From a checkpoint of a small image super-resolution model.
Data: trained on rendered rooms with furniture, 36250 training examples, 32.1 epochs.
Rows from block 9 of a small image super-resolution model, named by matrix and row number. Rows with one number belong to one channel. Each number is 500 + 40 x the weight over its row's rms, rounded and kept within 0 to 999. All counts start at 0. Numbers have three digits each. After the name is the row's rms in percent of the matrix's.
Before each channel's rows are labels from the 100 images, of 14976, where the channel reaches its highest value: "patch colour" is the nearest of a few named colours to the mean colour under the peak. Only what is clearly more common there than usual is listed. The data: rendered rooms with furniture.
# convs0: first 3x3 conv (model.decb.0.1.convs.0.weight, 192x192x3x3, each kernel summed), inputs 64-127
# convs1: second 3x3 conv (model.decb.0.1.convs.1.weight, 192x192x3x3, transposed, each kernel summed), outputs 64-127

patch colour: grey
convs0.122 091:519568580503439510507502498505511455489536426508568564474579622512464474479485513446489483518519490531450500425506492506547460510508425481533468512437451478471600493548485531490471500490504473
convs1.122 108:484621548551443502471509459532497429472434478477544491520514464489444531477574467518450508524522492381530527511533479491467402470524485507472522451396516517441502492567507514540520486514551510

patch colour: black
convs0.138 109:512443481492510462521475470553476522479477452456510492501476517438496582524451489500465544517517511438534580485532493506508487491496506493507447457599479456446466470431509489477483484437468531
convs1.138 115:606531473560433535523488501484502444526507593529517522508503514469476468562433557509514489470438483553457483488499516476536481423464533397474508469457451554500488497540511468565529537482545474

patch colour: blue
convs0.22 103:606500497440486549469521485479479488439384490458471447490508466512449521526514504445552542451534530489530471511427442527500519514513513507538635548521467481594607530465475503489503469598489593
convs1.22 098:505484521493526521494541514486499534533427523466523441478545510499382465530579452529441526574505502434564473497527496482521528510493484548507541507498499440520500560480540478500547484494524507

patch colour: grey
convs0.139 090:550495508491446502431575489498483491534516411489463523501454577557472516499491492438460509461514410503458474458508539532452475471467432490595594490503462472498503529521433499529601474470526437
convs1.139 088:420574479582450491583492485490515446477499428544464491528476507476494514527497505443445448525536556465539458472471451506489555541517475420514492461530545512493562499517551567495511480542436452

patch colour: black
convs0.70 119:513558515444518313474529460457490467484441492521506505474500504442495489536528516510508466461583449527425526542538464475531495556497419511521522493523545480501491478505568457524482460487533551
convs1.70 138:541494514536528525466471464504478522491499499532552433470476482390464455536522485495514472487485460524549449416536446560511553515538491462511503555444431485470508537473496410586440506492511495

patch colour: green
convs0.145 111:511526458477504517449508543531488486484537459629525523580525484488498467511487503428503523587569446428469492491491418491514542473491453487515248497485474476468553529444513522511470576534526460
convs1.145 126:439480474481482501493573536498470445549492473490444525518510508475433462501518525502489534444512483432471483548530477517498584502488484452509411504491540558469496517538462482588512397518514498

patch colour: purple
convs0.79 093:485478441490510421494453464483572424511532483382510547542469496466466511494514488519512551466527491538470494418500551539428486546469529462542562444552497462589510551492529457570531526521481474
convs1.79 099:569489476502524565556523506507527556413510416504510439481550483552483531573529493497481480549530503518528481512519484507462483464499575608594545533523437493602527551498496541527460503432502532

patch colour: grey; cyan
convs0.0 104:444482494542458542509529507500493549482462501511570472488491424480483525520507453519504497573572514505535540522472468503477596559506520516445438440501515468459444466454474466488525492468473532
convs1.0 093:530465542449571480478491529514538426533518462506501475519496574494502490454461496450488548493501445479548430530509523546452491495504470530546547485565455507510571463546503521482568492478585517

patch colour: black
convs0.49 101:435488575384441438531518522484522504508549486549467472576479466502533465471567496502503476473474447503511437543438508530469446428484535560481483467436499480494460457513484481552417437514446523
convs1.49 105:600461471487504502462444490528532550506520514492537473482490459494537522502458475535449611542553565542447527526539466528528532495452572493513533556515511556576463480441476520467528467455538486

patch colour: white
convs0.4 098:502465574428439531429505498444521439499506559498589411573554517545482450513599560523496529479519446513445534522534516505461481477493529512478457400479531548534499449480437464512517453489487500
convs1.4 106:473493475541492497500486491422519515404506439490519569485537481516467488489562478506463493473458479424572519441491500465543475514450450563517511522542535488583498520504602511513532536528533441

patch colour: cyan; white
convs0.50 090:537501482494477495466498535464495563519528500558545515447397492523485521469518464442424487546495561520504499477546485553483452485462519407508565470483466466550594459587497432472485481484495502
convs1.50 098:514479429527520481531452457505484462541498484445511473538562517582510471457422524520500507499557522503539505521447534556518579515512588570440497437495554508511453511454451476464535538506489482

patch colour: grey; cyan
convs0.146 091:488511447523534539441549498539468542494455437495587488432557527558465476468411478444474499460560468457541492493491487537478547485507554559437479487484501446495523471500517489568539575430460501
convs1.146 102:484476511501457486521528559454493515469449503454515483531516491521610514468538533523543527480508507468460483370421527505492458460510449468474458544462565520529448498452542570464434476554510457

patch colour: black
convs0.68 108:460459523480470373505551510515484468497517498557516511492485583522477537520515474487454487560525486486396477510427463603516464515507501488449527399608499437574473440431527515493475536497528564
convs1.68 119:604519396525482535520516485531463531534467401515505449515527489415480512520555472511500540489499493487457486425580466505529553504445470499539530527448480502485457537488475484548495462511526495

patch colour: white
convs0.57 101:541490556491500532547565528491538548511550480505408480558467502494567480486476460437479509540465460416494534524453557468511480501574460554498415478538468489522432502454508490475560497509490529
convs1.57 095:488516507536543442467541452481481557465498502525448481477479576538443522474546522486515534546455546475555481544489445514457512459501493481491428502539448495538560475462452530524547507518515532

patch colour: grey; cyan
convs0.8 086:569539435487465513510547540550526522544497443522538506562436554517428493533543528490504462536445470517455473482480499542441567463438472510498512500523427414478515443479500452543538489539531432
convs1.8 098:535448484642415510475430513448498483499521493463537431514509481448471473523464517521557537527448469479592516471483551531516528521538469548472450476522493492476521473472504524530507491446485472

patch colour: grey
convs0.186 089:571558434425485510530523499467480477466546470542489469555503532553443475512537555573462491500508422528486506425551512444525481502517503546557546461507449455506529570441475469454575486479446493
convs1.186 101:503447542485534488433441484537527459529484473480569481451430504438519551484496478492471472460463397431594542518511475544480543500561490466479550546498491536478478472467533547446443559489542558

patch colour: black
convs0.110 108:490534439596552445570510487539471496397427434501564543436559500531517517553501543455464431480460565530491576493555557571579437483472530491545521482480491523475456551522512573592477490475547498
convs1.110 099:519484532472481513499461505500566518544530536441613515495518553434515506450449534533544454439475522536489491504454534544454435451462482489515509497517504457455554441473487394511505514554485467

patch colour: black
convs0.151 111:504497462575418534508523505454484468484511484484507500529526513517422445381511529440556480422469496540530493508472488473520437533513444485518532524538474481432483540545522506459460499464454524
convs1.151 101:542520542506506539531495488512438543519518482497436486496471526505476537550386474556517468497569469459514515546554496558475524477570494440437505456492511547500582496509502475549482499534606503

patch colour: purple
convs0.27 093:467519442489531557507437515483515456501470477467454490508570468500482490569478451484497487427571514525512478407589529468483457570509541529477680517502487518558539493503524487527525552530441550
convs1.27 087:442505499448512510483516509481555484411408525449483457544525485523498499510545529564503435558480502513542508443494478483465473529512540589551616561507541487517522565540505479533512496512518478

patch colour: grey
convs0.37 105:467504461492533482496556475476528481521445503458447428489456592594482473468482456495552497463450500427447528468502437451478474453491482545394518438602495436470538446489519477518527531463553511
convs1.37 095:597439488537463494558442458525529497485549510524514533547446433509507457473530472530554523559565451564542482381484507544598522529521566493482500521565546526546454493434474575538473479500462492

patch colour: white
convs0.191 097:500543535491584493467526525486510514536514490533495465483464524504521516500512513532508463533428488463496503517491539530453416407489526499490515512439517492485501519467523516520472538501506453
convs1.191 119:463559437518490567481537517511522520564447494520513501519468519545427561468482468474509503539398515521503476516435534458464557531518553440503507552527471495484433549481477424510543457484444553

patch colour: white
convs0.2 109:536568505497481559462509524552535518567508497580507497506464557500489521499464468479458453509468606483472519523402433493522480456521529518417513441507459484498520462412519422533479497547468462
convs1.2 107:516491563547481405520505430457495499440535442447526486522481514493454513484553461488543523513460494492523462527585531531474434488533460474557472426562506509569481540482516532513494517479528514

patch colour: black
convs0.160 104:534518437465467486506453530505515557528517546529423523472565470520468380468453470507502505464508462538487482453507481440479470499477585475489563477407459501484514403539546457502448520411531567
convs1.160 091:486475585427473485515446506498507559495501527454573500489522453524507470505542481538498442541499495516469483554470456494507519503530477495521512603494488416485499535523603471472503495501517476

patch colour: grey
convs0.184 113:509436496493470505552443538452495483535496490536491507518520544633519486503492542473464480502487483524491468442501492547527507475462525457546485474439532466437524444513548498552548515481547541
convs1.184 124:605424484522454497457466480453509508502519541465506520529523564486478481485567478551567511505502545556458436537555503497456526475480454474545557487513507506552505528473519548469509546531481548

patch colour: grey
convs0.72 105:522459514487534448563497548479471546513517506531570516558549506563594494518560538507448477513444529497432485516559519489483497518551520526485518550457437545574483477489491492483483488493493532
convs1.72 096:474540456468546475440511467562550476504449547540469523497476484394433462411428518509461481573544471503515510499522551466502507581427525516504539569488556463505546529451510507493480507511464483

patch colour: brown
convs0.73 110:490520490423521447484498549495475498511502485441456493512425498513463498480479548467492490436564482568505575541487579493506547414428476479492443500563535519404436532454507414561529538409477475
convs1.73 118:440559517469463487493509479509448406566421502477489521518494501450490469480514477472490470484455485557498510563564551461444531442497530416487449479485346524469517526522486466566522518485499497

patch colour: green
convs0.156 102:452499491483537534503535492564467496525512512505476444497504495461492544483459556471481516474599552491466575452448466500462513544486486532500535415484520483511522503500530550498447540430474494
convs1.156 108:460480505453452461489482558478513457499450502483461458555520555519504537479500478518509545467457510427492463542468532525382460488523486559525511594496529559552474528498538462487481492491475511

patch colour: grey
convs0.119 110:571463491388509455491432529490509561522464478502576512480459533487408459518457532531536515478483615466550508446498460528501521507475484493526427484501566485449503466547476533424485527505481555
convs1.119 112:504503441514505433580486511575532460449549490466560529537530467494495519471549530481467519492532431508551502496546513495509460476497429470485511491534448539552499461558538574476513517572487439

patch colour: grey
convs0.144 116:392514510528547486398487582542446480511505537477554494486485512501518486526494514441491513476514450495419493464483451513458453435499485502469481489535483446460483471510444487472464541492526476
convs1.144 143:488505478506491476496460529523503592512451467503474492433532447518608477505490529512540552477527513585500515418519507452501583455477509505512470519457508484495480520468506549469479494543465476

patch colour: black
convs0.47 112:500432503529455546441533477502493583509564529546472458438540542451482467569481533493563445435504549505504467498544457494475501490535514515374511440497459456514481464471512458543442434489488463
convs1.47 130:526493505481551507475480483475551471505491534500452519441465520538510491482582516538498482496519488506479436458479557496463591477436499486499519535462475462431485529481518612523523476437474513

patch colour: grey
convs0.5 088:493510451489461509513541511511491535481474577508541488469483468532486516540505501492476483515483419478426554441505522488477511516418523474552489488438496488439505408477513465523529428560454507
convs1.5 107:496480532568434440528520540507494473456490464478511488499465473580533517526539467545448540494419499484557497528581465458571445471491471484508452461512468515502509546553463514461529497514521487

patch colour: grey
convs0.187 102:523533409457568563448460526504487487519469474460620486514544524547476477437478574501478510475614571518521542430525468501497517516477465507507525515488516486555468533496501403441509524526487546
convs1.187 096:556490489501518484500537528488516482504501519540495534415542536530527501510553458530535474523474474488510509418436558485507576476521513454515500493492447544458555443527482536500517521514485503